From a checkpoint of a small masked image model: 3.0 epochs.
Rows from block 2 of the encoder of a small masked image model, named by matrix and row number. Rows with one number within an expert belong to one neuron, the router's apart. Each number is 128 + 24 x the weight over its row's rms, rounded and kept within 0 to 255. All counts start at 0. Numbers have three digits each. After the name is the row's rms in percent of the matrix's.
Before each expert's rows are labels from the 100 images, of 14976, where the router gives the expert most weight on average: "place" is the part of the image that holds the peak. Only what is clearly more common there than usual is listed. The data: simulated stained blood smears. In brackets: how many of the 100.
# router: router (encoder.blocks.2.mlp.router.weight, 16x128, trained with AdamW), inputs 0-127
# up: expert up (encoder.blocks.2.mlp.up, 16x64x128), inputs 0-127
# down: expert down (encoder.blocks.2.mlp.down, 16x128x64, transposed), outputs 0-127

# expert 7
place: bottom left (33)
router.7 120:142106151085158107109085136100155139145112123125126106143113149124131102098136143169125144142099146073117140131168108128118147144170143169091112140122140125160110143094114070120123157084133144087142148105128143134130151145183106152149083160111123131149130158095093110101096127143133127128107174112090133163106061135151165133138093139110140107128100149140149146146135099149118139135102
up.6 095:077122133132125153142124134102126149148113145091118159140155108107147139057104129128105125140123132167129128161142143129144089101162125101134101096118110098139123102145203100145083100137144111145134168114140118122116158125120134173130125151178130124121077108130105142097115115134130103129158105134088129148125116185156130142140097146103180083121102128168137158136157138119105115137094
down.6 097:142147132163146124053136124151124142113112115098134088165179106122162125115090104158090147141141145113084122169122123177124078119089108119094151118156137116142127140145164147159137108158107142093117168155078113093141132125112104124132129131107129155146117122125116117139136135154150134127170096116149136138138158187142134082086146155109112114111153141103133083120141129111111140098127
up.7 109:137119145100122138162140161073156125118105093143112114100154167124113139104110165158145102138057120091170161129145133147101126114157150131108145132104113134132127101159139132139105149141059148172144126140129170120131146106127137119131111120112096157125136119127139088146118130132067102120128161123183168139143089157165124112106093155170102142106147144133112117155150105130099143142121
down.7 116:136135169101126122137167113134130130069131114136090119146084119105128117111136113104175097100098096146120112132126150204148115153152108122166120121152116139098102140094089143128120077125145109116188075130149166134077109118128124100159108146107099135146109084165122091143147127125120119151140124149139162111107115131165124127091138148153097108137150119158135132161115132093139129121141
up.8 100:182130137111144137137186104068175125131090131147098108115132156132114155119140160159152133122112099102134124140128182149117115108142090117169096139137126115170083139131133114116165134118111161104102118080089139142115128114153121164120130112089112102150160171101160168128148145114156102146123144126144117154153123113122133109099146123160087111132116109124143101119168109111186130124121
down.8 091:094139135114119132077136142119122120152153137176102097141097141140082062145133134094120121134119094108119156160118162152089143160099102154139116137136124116126139107168157167119146140123123168120126139106135121157103135181076092134136116125136128104118151124134116140133146128139083106087086132076138084084103136140107086138138136148118157114146119092098177152130137143138096148144136
up.9 102:159143160115136119161157114135125146145127113145098128089097106154120151125117101133113125166128147072094122112143094145136144123108138140135152141116071116150064138127114139106157143127120130104119126095142179112141105120131111146104137096117050140107139133125147157155069147156081151135112176144128124138131081135160145121148133069137143144109146096129168106098139123101151134137146
down.9 096:104097113122140159080130095087151124114163134156112107122138093141141152134177168126104104101143148127132106161122124125107125127125136106142099170161140128159117115124131137160155145131139165124151095111140133179082170128122133110134161094157114132131139107154136109140114176137103097127099102102131137102171128174089160120173141125148107143129163072108156106119163141137082099117114
up.10 073:147134077165132126139154115074126139114090119121117130120156134122126088130137110126079117141187128125118127142109152149125104118112142149141149179156103093104140133120101136164138116122125112139107140166131144117104125166120091148082148111127154082159121142113091162137146162134180084124113083158101148112120054089126121082080132136137151137117119141148129133143114156139118142120151
down.10 091:145115155148132110156104101131095114083107141112137129162156134136103068105161137109101145146107124137115178137154113143173131079093089141067123108142115109156076159142126141123112125130110122152163148091128145145170140145152123189107115110113104095114171094156107121138150148121110102138178153120129125102138125102130121128114105130134158152097138095111088148135123140097154141124126
up.11 109:135139081137129144127063115126155136121078126113149172159180109132160164132121099138142107145106162114113114108142149096110112087105120111113122080147099119095135125117130162134153138110146148122142113084141103116136195125147136170160151123150156146149111129170112112143109109126105146121100149104132127150165109137160121130134154118140102149150140146143138085118159053131138094147118
down.11 104:151116141123130114094148149123137120118131116162172128078098157144110133142140133116113102148116133165134153130127139142183154138088156103158140085165153138114138103158162107147087113114120160156112139095163118126187120135103106157136125128135172118148128143132161118101121118140170110104122088110160124146072166102120152137112121111161121141093132120107146124114044131147090134122130
up.12 078:123099087132147105121084131134110084134100173131082141159154166097100083189152151100136105120136130127121130107142126120145132107134173131111152119129102093137121126123107140098122146101160085112132112159125127140143149172121108108131133156146162117152151136153168135124162132111127116143096167111155141123196111116089105146148136174142160137126159141165147138162150162114134105115162
down.12 090:147141156132141161127069131137095129111082117107141105079168109125105112121125129101131148091089131095116191106098141092135097140132118144120116123103138131124103122116150137112063149080119145123122201136116081112150125103109105130153120116122105083121119138132063132108133123149133131076125147150118148124108093160132121161123074112146125100107120160105133148122128138131113136132128
up.13 084:136148144136139130095140166139098106163107125127121153111140114172112095122177114129129116141125144131112142152172110100082139117161121102104107126134192119133146108114108108103084117088153137121136135117153141133148137108109160145129130131129086077154118102170111158141095093151197093140136122113177157141150117132103115150136082131106144101102141157132123147091143145148140119087086
down.13 096:094154085103120124131132080174103134130127145078114119112143121104134142189117151127098115142136141103093115145111136082105114144155123149128142120139096148148109127148132155100161102131112137137120142146113091087153111124123156110133113115107083140126139186129142178146151111115143127151135110122095154074121137154126091149117099161110168081105106143144177094174125109100159129124116
up.14 111:092109121161108104151125157151184144187106143103131110142140152150146140107093193146156100148141148102129133147094152110100128155120114178150110133140156097155114117120109071104117130107124146120112152079138095110133127126149137102109126149172121181135088128141122091121131146156076085131144143155126138129096098118143105139110123107140112093089127128138126119121145102142090126100109
down.14 105:136092157146113116092159149152166179132119117123125141108145137119107122075087116156161096125086158111154109106099118102152095126169161106117125136133160101121091148114120152136123133132132129123133134134121154147127145117129139072074111113137146096136132092142153091106182117128127115144157180118118099099118151107141095108142161141130131152115150152137095115180088147103080126112150
up.15 105:109117149125122126130142135169111107128125097132131132095116163151175103109096106061113096153144117079123137145120157117145156155161141134141108153152103131142128111154167146146084142190126117151139126111140102122116118135165179142094103130121135164107106105167142124129111101121119118146105127120138091090090092098147107115143127174116150112144111168148061151114146083132139135120118
down.15 097:135169079113135117152163112114117140128151112094109144160164147112144129129120091155122141123135120124145116110105134090140126184150093135147103150145157132150132133153114146154138105146130144127148174136094167101119108092114193088109119150108101169127109129138151092140176134126146178114157135123109158122078109081148154128124104139131125139134133164156103103101180145109161150100137
up.16 087:146153108129136146115164124155122105107143126116169139095146151139153149123132123149137147123071103151116100134161158150080171153166141108091122132161110082105137093148164121110104059178138111152130131095091150127147096114116108110117124098118145124153107150117134098123113104127078128149144124112116138127150144114176094142134126111162101112116129157110140138090091145085159145121167
down.16 096:125129113104102149107083134132184138110097100121076182154132130149123116097113129171093152106155094102141150139146115110116170148147142102117124130088113116151135138147116131167140156122126158146155102103148147152104106108164135144138099120109063161120140117094118151148068072125156140110121153134078123129107139124133122101169159144128154142128106092148158123138145131122132148159126
up.17 107:156104136114137130106174146110084176137123147123131130156144146149125111114168140144119146126123107135140119152122145159162067127095140171171165115106097113108158101099090134093135104127142137151148145149155121125161140162102128104105093130115134100130111116134106153121125074148138123136132150150124141136117096144107079077082129152131150132133102122109136095180160134136194127148160
down.17 097:128121140119113115115118132112120081112136146137108153105128136070088062104104097126122087159100112113127100117097077146130146123149173154131067114118148115117145130138149189142133135132132133130146084155141119104117058129111158172120128108110159137137134105144107145133132126084132119111135154123064132145136148148157094174153173096146129122137134113126108143094122121113121129144134
up.18 090:101146100131102134123133134137134125111119144127139133141165121115120172086129132112157122124139128112148196141146111065109135154110147160153117135137129110141137120111093107085164171145079179123118120136097158097116094102113144123168174133130143151117108120128130101145123109088092135181074118146132147151121123146113131101088066133120073119119088134167115149125136137103134136124131
down.18 092:141131153089144147171103120146190143101140098153122135138134125122108106103089113094141116117128141117134081100167123145179126150127117092133112092116132158111114143074109127123114130157150117156128123157130114141131110039159164133117083143136121116150138119092100114094161141168100116149149119150129130101112092128105153117142133077117110174127113109084142129133128118111118094110127
up.19 100:119073152089127101127071147122121159108148126140129088178108151162143132093140171138129145137093160129107137095124130123141169128103156153136108107121137098116126074127127134095099162103134146151162133127105151108125143135088132154116087128149167154146082125121136093102142131152145133103095180105157152130122100149105106152112121161128107134117066117124157121152149165134133151114144
down.19 098:098125136150128089144139134156098113137107111151155146114123171119138150138149117074149107155151117067113127142106110136122126090153184158160146129137108130122102111108151127183082109169125088092106103137082140093127137150128142124135146144132165145102158116115140147113108135092182160158130126174135140108101156119170120145113134102125127129104128118116131092153139127125095085083112
up.20 131:149188152122114140101080126121099106107187144122110137145124093128111113157146135114080134113137139134129117110162146141128162129128098151117146104126108154092112140135113179131115122119136129108134109110103131163171087147101103152126078110078150132119128095143120110138143102140159140140088133091130109102131172136117123138180202137122130116163165109159131162131146118137170137156116
down.20 109:140105163132118120151120147138157133109153130121128100154109120128098123111116080155134109115110112145092122137093141118169121146183115117124140097068121142095148145073152166145112129130161133112164169110119137123135090135119147108104107137150176134124133132134130125106190153129133112145113153113151120101160126113198119140165124105142105157127196152173109104121125133146126085109141
up.21 083:099155138160112128143108114142122102094129153125152151116145089090108160149133130112091147133100133100119069158161085156164113126130100158132108124153127124097118135095165135155137130128187150098162130165139121100114123155110137178142147150149090114128089128138095128130142132162099119121100103136100109153130131160138147139153123151107187166119125125133092160177116081124160133128107
down.21 087:155117090135170122124115131126159108129121135117151159120178111135100118096113148120166128117144115095080134170124111116134128127156141140109108107121128116118095127134101101145133111105087162149094127150173150146075113119168120148126117090125127128123163115127123117142119127115147111190110109138148137124094134181111103091094138159142129173084144139099136127087144186157133073160150
up.22 082:126123178171158098143129151100131142110140115103142146116116084119130149148086158075151117124101143134149127098094136119179161143088130107165151120121112149106152126102111157168122098153080156142122130106092145095160100129118148117141109114104120145138103126166140129118121118131160139118094080116123159095116121160113120136112139123117096174140151091100138118160110131126068087090130
down.22 097:143082108141119131115120116129151128130115111129144146132155136153136134122166131104153103153128189153086135162148122112106175124111126140126152087079119132136142153126141126163184130157145170140111140106147143167139155146141104171146165150141120104137125115124160144132153150109105092111146108099129081164132141121186192121093128111108129160159156110186133138102127089114134131133142

# expert 9
place: top right (43)
router.9 108:102155121117165165125167141113139154108152115124114101115196131096122132130121142171147101111146134130186147143131117110106154098103161130156164124155153123145131121170163101121133149153105097156103085154109117148122164097090143124186142101107138115159150106098145115136092154152113155089127138121126119089127096110087162122140157139121121125162121136186160133111143123123143121109118
up.6 118:093124126123120097122097091161118111124148111097143148144102148135140109151154121147109120118141157134100114121111171127138180136131127161143099123156128119159124153153149140149109125144153104157092063119142105115127109129150110160143073150137118094119083092099121100128147150130080141147087089086105125128148111131095141151176168121102129123115145163144172104123177110123106095134161
down.6 118:118099147122129144120114155103102180135154135141131131110133092092135122167060147143120121107102113104113106146108127102163149168115118094136107119171108125172116096165119113106158158103160122103078103115111091125115104121117095134144139122122124095124155128104165112142073162119149111144117106120156157084132151147089111169166146151117142145120154135135089107085128134142123087112141
up.7 104:113127151100135122096160142100112133095120131156125139123155144149113134193140174103125123124140085143153150178118092195150140129131120080095179116127169115109153126097118158097121118097087129158097131133125122123144106156131131082137119133156137125122147141126113161074145132098135121101141102139137131064149130137148104134138097150129185130144098116110134103156099137139101120153113
down.7 113:127115111125123135100061125119167139154118109167160134142137108164120156187122099120171137144128108142156157168131137148103172137174186144120110123123061109140119128128137114141111138088114158122132114084121112119115079154119166144151164089145139118124138103151094099112129154143103129133118171151135126137157127130077103146157126125136144090118142141142137077120138135119118143120162
up.8 098:145119182164127113113134136092122133147111121084088151182137136121137147123118085127160140116151172164127093134106113091132129091103132124136142106136124132130123084128130106140062151150134125150113138097073107085143144124153167148178085114165140101151120127104116121142103125125099116158094136080144151144157143107144137104128147118156132131083128151101130137119138076100111125107153
down.8 099:098115129169138109115112138159148119096145144130099094151123108093107163106092138108151118109160138098113159142109150173148119155135089173141117110172129138111154138134149093115113140114119118098149132140105150115115102162141094124145126160109105137084105155077122128097075137132104159180118128137128077132096113134165152115125156122114104131160150112169133144137105182100141084113118
up.9 091:090154131101146141126109130137173107117118104100091118096156140113135140100125106159111133138109105125128163143122171151106137133141200149145134142100169151126119104124126175121144146120111104133088133149095136152154088122173157118071113113114153111113143135109154147131131130121151133139058146101129173167147068156122140159135081098101123145116097150090138111124121108137143122125121
down.9 102:125120177083098113135120130096142179125135122118103139119150110142127098186159128148135115089136139092143098152119127136151139162117104138127082123085143143131108152104095153128145145121117094138177107132124131139113127124116125163156061139087120155123133113159094148116081121128142130174123095113115165179119147136121163077139121112132116130132127110095119155105176177121116156114128
up.10 094:179133097070126097124153097125151122122142145131130114129137125125142118150179154162141121138102162108121139146098108120104144097139146122120114055115169131101179105133075115156149140141133136144115099118126133145178133118129145127141108101123195156108118106108079151157123126145136133109098127086124146142148129166121163118111131121089125133115137113103071104129152143119150124092171
down.10 089:119090171111134094141166142081157096124107137114156107142127140113121105141152143074147115142114180129102145117114094121093108108108129094106126115157152126137083149136130110104138119144123138139151088093112158155141112155151145173158135127112148132139158145068091131148118113138154150162095101132137146168175113134106129140160157129132148135130114093106123142180080129120185135121126
up.11 111:136095132105107127094129132127154119116152159140099170134105090118098143127154113122099088107143138152091104095149088117175146131144113120118130137094078150079116159088087126096103081116149101114134129166090116157125147150127123163105107136122167108112142162136095125151144159136127123179134118149113146110121117144171101176138160161140124134118153095149106149104123127149153118151170
down.11 108:165148138149124135093111130124115147118135115115105131164100140123135149084096124158101089146148095105086141099089139140186137197152112163136142118128082124115131092101138157085127137132094106129114135145137162096112150127138135104106116137101104152124120140116190163145125141129160126135165098168092143131111117096122117122132125137165117164177121125113103109121144174088107159136128
up.12 083:134164151151109140161138114141097114105124087140129115121124102111124158125148117129123085122109131080109106135142166141115135109130099133132165140127128110152108131169139132159117168152113199106121089118133124183084152138104087124107145161114115093152143138117109143124141113126096116128117115171083135146134160152183168106127126106103132109085071098157171096155125144129117142124153
down.12 092:102147158108144134140126119096123143104137120129159123087124132144086135144108112105124122141149138169154095173139187135105152116113081116114176140123136178149143125118158123103156121089109113109160146114115111079096117133126141161077148175116108140138131133131088090125123121097104142160122162154119182127160110154132083125140109145147144137094084101085111148163142123126131155108130
up.13 098:134138157145134107103074151089162096140115131165096097134147146128140126113165113110106102109113125141130135079140155126101125149163159128134139129136141122163182112109129158117131141123158119140134126098155142126130131134101127100138087124144161154160137096144132123115190160096175157065155134112146107162090181134095085125127120111114126091127137134116151148107136118076153160141139
down.13 106:152095089121094083143093096138126112114109149105074132130095090107103109113160131140091120137110156128113138116119143144126083084121139124096105123126128097126120132111116141094103111099137129142171127115078170090116115163128108121120081110115110116173109107139114134160184137136103135115143136071120108166171135137160109091165125106136097144139151177131133125119101128126153151157143
up.14 127:123125148091114128133110171095144163117134178108096169188141097123134130155138176132144128122103135146122124093135129146149145112086146113124129146084062156110084116141117137112099134105121127134141108148089116110117151138110114113113117131074110119134124149107103159173132148117130148122138137107115163176103109109148118139136134097196099140142154147138098148117127113123166145155183
down.14 108:134134123116138133129171160133134148133116195138080092140159105124107154094142151156154114154114127141135131096126147110146122086132094109143116172130109142117119142071114171094069121137144126079152110134088138087086122130126171090109132133101087104143163077134114141140147093125144137128143122112148109113120113147150138123140130106121051134134133097136134150098136141155116152134138
up.15 116:139157098132148156179138103112095121067144115153147127077142108141143097149159168111109101121136122152145125157121097166124091108145115142151112115121098126094113127163106097092209107161109146157102072104139131120173159098131152120145150088139142141129142155092104127140142156115098135137147150125124142114109123136148121078128138167097103120119149113108119121134118120100149116113127
down.15 103:160113128104158162156145136142136137121166132104138133153115069148147131165144136154129160120135116133111113094151077114159162123104089115104084117121101148147146152113145130134169103132141111102132162172109149125088106121166174143138127108148159118135103157130132144158130113151133161156131111107132110141131130094166118154151144169150102121157164137155161127050095115106124155142105
up.16 098:160156148134131140113141156159140099155086178113114096145142110126175131141134114122151095135135141139115092148150165113089106107111127099145145131112110192137151137147133107122119096154101057160135104162129132099153124107106107149132146152113089132109147132176125115156093138139086144122164100102115146166088083121111162120121110136156113121110154112150107118110109132084123126149167
down.16 090:136150125136106154126102095081164085135106125149157137135102138135154160105162131118119145165116172166091142142108105116091109157096115082102133155083118114098160158150140102120117130173146145188106110118171096120176102106134121094152160128124133127146085143132118141142095123117102105118126132128118162154071108119160144096120139120145084141111106152134117135111114103148116103143114
up.17 101:138139131142141121151140169126148140102080065090158152094122115094152151140100138163121123109137123136129107127105155115143170125156136081097119122154127123101127153194168128159081136140143128162090118141140106107169127106104129095148090112111093145147109083122120139092127130160106091126110121144157126131131129099093100121165164128133111153122167104101137119165112105144105105100128
down.17 121:112178120160133146178117116139108103118161152145163088147143130120117148079112122133126148168157119109139136147139157159145145142127132106140116172160124128115147131120138122153151157175110106109092125117151122118122092120084131096170102159146126162131070134140134124190156098128141144146153120134115156115117159129102095135096178114136095138112123131092137093204112127143140130110129
up.18 108:119156143134166107131073101143115158157113135142106136096121110114126108128132129178151088146098109137135118094143115117147164112092097137122138131174157130111124117133113156140064152138157160157100125124102109097145114124131125135117111132156155134099104165162130113138149151119175152109142115134141120093105138098143119162155147136143143066178145124150136122129119049105103157108095
down.18 104:104154143123159123132115159167129147135117169108102158099170149143180113167154126149123126145186121122099145087145157148140086146114140139104113134124106107101098096133177161138146104154145124111098104103116105144139159161099129134145095123119121115157184115138127147100109118122096150120149124141139107046152115128145079105143162100093133133117132131152140108112114169117129143113142
up.19 089:126162152093134139141167114131126144087130132106163155105126088109147098195101147104161112147167130126131107128178134082116128124114172126127146118131095102133145110156146125127098166144119126134076112096105120120117115100115133129104145130125112122110124097137114123093127143179136130149120097160145149131105146105140146080120186122125057119148164128146143102125156126160152110125078
down.19 095:168125096161137163138150169113175139170160116119135140126113130159083128114123123098121117124142135118100155136102127157121166076127120153133099149160140131129160144129136068097175102113106126155139132129137095160163122106121118109149164108103132142131156146122097181166148130109095116080164158146132151133113125150112136123088182157142144153110119094145107127141149156093121124098140
up.20 116:123146116121077099113113132103162131106116122153111127100102118127140126152116120131081109103162151121154123131131150161106116137122117164125151110144113167142105116142133125107154114118112135103154119121126102080084180173124122142117112138126130117161116103100139131135085125165098135159129151099090128141141086092166070139159117117137108126126087091107212120149180127126160140147148
down.20 104:104132121136110148119110114128136164133118098117118143103137143140124108106097166137160110146120166082181100151120181115130144156125129125154117147112125142090109121122103158147134131097128139104145100120154099151132174169107109158130107098117136119139131116131091110146106164148119111152086110148153071112128139132082075156121147134157185165137072109109137128108144101113085084116143
up.21 092:124100153096104186099143110173118121085120131169144106130132082132140145113128102138102128158151119145149138184158112126110127150173148139142114119138126164108124094144152133125099107157140095134085120166139127121124126153100169141158100104134119117113094129128103153126113100094101121174134087108186119139140130105153140176169105120127130129122144128111115125116120118083063150161139
down.21 099:117112126124134129118163139094076104143126124116115117112115160151155177151147112151089164134105138129130157142132117148058165108135096099126169103154133138090131094142128092141120135155166129155145166134135103142137111109119126155144135125096163174097123172092153142165108139126129120163124134170125157143106128120088102140108091151147149124172143131100159136165174123110107126157156
up.22 088:132125109124135108093123145103125164193130074113112121127185188138107155133101126165135156096130118131140130107125131145155096171155118147144145131109135122179108151176125105161109108180127117145137080153147126155111114114092133143153139104152139163128105126144119123093133162121138142112111127154133149116150107092109140099108142113127138118108123079106095183139091155109114155133097
down.22 092:106124140158115139138120093165144116085091161177120161130129182170107113098134162111137109156150135132147139130113119086119143135094118109093144099091102125123140115166109162104125150115137101110165129156127115128137144127176151096092132152098118140111134103161143167130165132163148089149142114130150112086112113135130143119141127100151136127097104112064164116139141100150143161165168

# expert 10
place: top right (38)
router.10 129:123160121135134194108123111122130112135130108101143126119120153115148151121127056148133146080111143136144154132109123106197131161102122121128139123116109146115132100183173142116150142157135093125113120075153098161138102157171099146130144111066127118148134094142139120136158146147122116103122164110114137117125135178110131134130125114104135170145124151143105118180138155128164140169160
up.0 092:141159131129136136093129134132129125073094164108097143130143162101134116113166105090101153113117127102147137162150120154136095155144115155122106130112138138128143119154103112105109152126126118125094099152096136156142135096157143090100123112076119101137121097104162142098126160179109084177132127148133144155105151117114134098072104138102151142082140132145091181113125159146078115104126
down.0 098:120162155087135102095109115118129162116172128143097099119168109156093161101121120083119168149176094123123109093120147138130159130137120124084157130148116109138149095134118131090148170124159110132117168169120159103177118108140133116155121138151165158158173171133154172132155106142151117142113145109123128101084087114127164117095140131147138109158101138122130126156145159126125136144148
up.1 083:095136116083122147107071156132135152150132146136146135199123136128091126129132122126121157125136101150125115131116156110141129142099145140144098079116167142088104119121148112142073109117123167116109112141122118114145064114162200183125102110122123123108113094124122103140137159119130164152142135154142126108154112099169108123144138151135091094093128079112126118125097136127123176133141
down.1 093:077126160124112120153109070118105109152130130099107132090161113104133112106144130106077114087129137176120111161157171134147106144137126117127123114136110133159153162154160133065105143098142121135141123151118078157149111131116113084118116113107116110152166167143163136103127126133141066154131133138121162097115124166131128146189115134100117139121089135132140114123122118163101133082118
up.2 070:133122150085141172152115142113132141099090197117130105154128105160107125152109121092107130138118139153160143132140163188145175101149106166110114158101111123114123096156085140129101125126112166106163153177106140129148070147125102131138146131123112120165082127174120101167100142154156125105135092103120130085120142147106115143109129160151126109141114131136138151137105125111125122099108
down.2 088:115149133090166128162092142122140100143118147130144146120170125127104099127112123133144129179114118170150126087126142075121117122135147075117158133124127134125124144144167176144135148073113124149160108126143143119077124104125121111140148118139142118156072091141130109090130129111153135150085135134113152168170127142121103102100156123122108119123101134200168130156095113110158174119123
up.3 099:072149147111127130128132130142080110148160133133101150138142157097134101118142113144095080134130093106098135147158127130123191155140137166133118151129135128102096153111139109147125148150155088141109106152124097121164116151109051136098142170155114106106092091108105133152135158160120123164136133124136124119166140159120128078149152118108129150098163159126172150119111132093107119151147
down.3 101:129102079111110150088131129120154119148150150092156174104128122127121096169113161173162151152084113105126138115142134112152100142168130120154147131145098121117142112118106151137141180106174131118113141112171109116119112117106072067108123143134123114141134122115153122100123139133092103139122156156146155097152104136075161094137125114087143138100147129133149094159159144099157169117119
up.4 103:145102106105138110114080123067134167095140100156111139128141124171142119141124172165119160094130118113125149117140136129153117120155116178081140124151148097145131114142089103105134103116156114161133136108125102109119159132153148149130109134100130136133121099135155109117145135133134128130097122174144165156085116122116115127109046130106165075146125116149129106131164087152112149174094
down.4 100:142091163109110107113152146096108150136119125119142139130150105126138128106113109117113134159117104140120130160098122097117108092114181135122122116110115127131150140138158130105130115150129150159079100139120157140118130172122107086101206123076138130152155140140141151117137115061134104143141142135114118127167157116166074193116149099108136108165134106128110098126071162114123134108106
up.5 105:128167116143095144115151138122097116124130150183126090118127110105120117116109153128125142134118132131132164111104108133041072134113110117123179113124137112124140157168158101135109105121099092144124130128126120117115107129099116127139139104159112148108093116111166122154135131114132093064167134125113130136142120179094079121106121130129084126121098135164091122191112115099112156157145
down.5 098:125173112140111097133136115151165111146096141143133127102112109148115174137125121113112133138114200106101137132115140139184112138170145197123144110118181115140145130128107091103153104087106146135136141151134112114098118149131099158110135162100150117128081126113139098167110097096133158120164120128079114138113085120183141150109122180113110151126100134124121168137127136160137126127129
up.6 100:124103138111116091167166119136116166179118149109187121112100114121141107111116156146092146171101157155154126119118135131110094099150171147112106122121144135167096131109147138114140133116138106138142138127149142085155100181111131133160139107145069170096076116109112157142139153116155199122119123113112133136143141121103142164133135115074128122107131122121135106101152139106157129160149
down.6 106:116174133152111148078072120155131115125145100116131134110122129133146118093148087170132087140112122122115118083132166126164099114110098152150119129111159150163114096136114100164118090147131115166148154114158146110113135156108143144126072165132125119145110084146121138142112146090148130089136136128180111136120146145115162127142154118104149083158084171157132125140161144161141127154161
up.7 091:114096146143123109144115110125107120090109099115125152099114168090172122141133147133121148145119133087126139139068102134130130098148172129092180121157172127084142096151121138082094125117128168140137146174102124146109121142150110143127104092147138110083147117113137121157114117140126171102177116126137127127137153136139097137104117179101115192126132108116143120193133117145123145132098
down.7 099:137132153135129106124148095115138167155139136121104133138145120169102106125143098116112137090122124144108125110111099130102148110111155119178154133094160132129133149140110114112102096155127123201088185143148158149094157085148133159133143125131128119104134132125115061176130112106126122122149100150155172136143124160125116098083072136123108118125134131087114112107156116077159148156114
up.8 105:115132142127142145105091157120108139082103128158111141112140126143153151134151117149134121108142175084123124141148138126135096154130107148154156105143178104151126088110162124102075099145126156155157136142091176139082160129108109161100116117097163180144116117138138124116182105145126132109135114133119086146134133153126127127110102141146173149101079140156149123168113141154073108103117
down.8 103:132087139147089093159123161140096139090142081145066128117146129131144160151139112161117142153142130121120119112149108183081140106139109151191124112135149129105132102141168159156148139129109145117137168122077119084131097107122124122120100127168177120119159088131153131124157108123112126117126152088157140180152115093132147168148133102094110115105121107120138125123116112115143157149129
up.9 085:110166153150144118076133134141140126103130127085111151132107100096160107141153104149120093121143134167113108126165131154106091107135126155131149121129119184133162126118160136151125152113087090136173094129144109154150088146175158140121081117112101119127139078102137122143085123155085100137096101134163088160135164124147119132124126152157082144139148126142117129168118120089104141132148
down.9 091:136115140120118137138118118117159128138161103132130134104167113109124122111170115163165112095118113121123074120133106150170110168150146095123116104079135154065151144079075115110117122145133142141108160108140141102127133101128127157155132099141168145129109130140090152107135153154107125116121139139076116113101095130131107150099093176136108098152085132123168152114106128166090177143141
up.10 093:181159088110147136118072099092137130102116116112121116105105082123115148130077132158115147116168146124133133177128110143121172114116131081155133146073106155144136137138144139139118136119129134147133151094154095138107134125129191124105089154134104144155112114138144169123117093125155107133121098111109128114152130151153094146139161106127125118148148154094142119061159124164156167132127
down.10 098:124135151139124112110153133150124143134127127118159132141120118157094137138165138132091128133151154134097093152118104101108110124125110173103120122134134157169137115114131130142154118143121125050160154135116121166172172165174134076126130137131123117138142110109168094136106110183124146116164143124101114129133131158116138181111126128203079102101120088123134134123086113086109125116094
up.11 100:097130148159128132097147092159161115121113097090135130133146154138112115109114109093140097108124111119157138160114172123149107163109117143167103106136129135139117147150136142101147097130135107134117139072114096189159136150119120173100136146127158078142113110083156135115138091167134101126167144115119177182131141148124105082152140065121089126133148129122136150102138136154127160144123
down.11 086:114168136139148137135118166162147126158192158174130118142113139109141160127114170112147176122169118168138107151105174127110128142115088120130128123156115128104105120094157150132137168128126143123116100096126126154177137163165151103167133127105099132177127098138121118094142142147112124105122147109140111089110176114095158115108160149145137124090148077141144103139142134127111105142174
up.12 113:108135141176148134087126128174082095102149110121148182120168095120114130138113091139148109089122144132130099126111123151173140127127139116125172125104161123125158090142172106109126143133152108109155110104106114136111106117149163135167179150154103104144155085144136112095098146100117156123130106087163145120186160125113137139121122114149113137137112146121148135158116134089095147138077
down.12 104:089148147172168071112116141100152141106143129171101109139108123151098129100104159125085099121134107161074123111114171124136105111152105132133162150086098137117118087111141136121104128112106126150122131140132137116120107153119137118149085116092153116114165183143122159113139178105177107112105141108124104119108152141133132111129150132138089138144104165104143113107138126158089094155175
up.13 122:149113161090130135143118144145147096076160147177103082100150132151090151110105083107110130150120181091152168138121165147109148118172153131143134147115103126123126102125124102134155123137131150117122091124172109139130103162118143197090113123131166084123116133166125154117109087132153118146143108110107097108098161092134145140167111124108104155111109137134157118129144117136161111137116
down.13 123:158115133151125115118152114116157130129125139141114116149105116143068148123130113148114092123089101148118131087113108129105123091121108110129102115153064131169116124080135140158169110149145148134158147117126155100116153119158108121090124110121113115089108101141097181189086089125124147161175154123134101162133137103151128156087126134141135081093133146144121120147110105135150120158083
up.14 104:173129150130122122112125183095132107142090122150160095116128126093144117085177150105116126148131143124104128111133129162092181107130154113137104113132145130171118098105107109130117159128167119141081180121157168123117151121089116128145135154102104137123093140126129092130103115145157145134120093128165152187102131106118111112093118144116125132100162133095145097126105092173137144174107
down.14 099:144116089112117132111176095111121139146104140095146203156162111154146154120102115103154149102151156132117118139145090126114153087116150082144145070129192135161135146105115102117132121118086113133103160140118123179154144114155107096166155119161154142116096142106109110137126154155125129120147117138118090153130153143134148165100123157100124118125131129130085139145131174110130135156138
up.15 107:119146140125119117120133142135161150141107124123135126127127182137155116086090116195147128102152144100120151137114153130127139146129118099113122168139132115145111131132160102117075160152116174127131150091133129166122134144175181119100127124158082094135147179113136178118107092152118119170136108148105169141111090134115084129109112123096131089101104104131119105122100100102163136090126
down.15 110:119155135175125100099157123106158122141101113125141092145121141138113142162115110101138151113190165088132140134120112153125136161113104150090077177172134141132088136115115141121135145114094154087144125089157137103110130131124160123150147111142114131132123103098135137053116131162095127165128118153095162127147106107097123155095129189127124155131135129134090136162154134097149136111101
up.16 100:158154147137140138090156107148127097082136174150120142096105088094093125136171115079080152129111146152107110139116165159136140089122135121158157121106101116110121131117112123073139119160129139105135102127109156126121098129132130128162135157113158092144160158145093148103131156098114162124145128058159081155128149138163143135147106117114098096143129123125122129109093159142112131159100
down.16 109:127154124122129122144116192110144088163094144115129104143101155119091097112093100123206086122120132137126121132106104128080137175142117102134103139157141131124136116137122134120126165128166131143138086158138119130154149137108133099153161125158142160124107090149122085129123157158107102117110109077104108117126076120110120130140136180153140153091151163148155119124138092140138081133116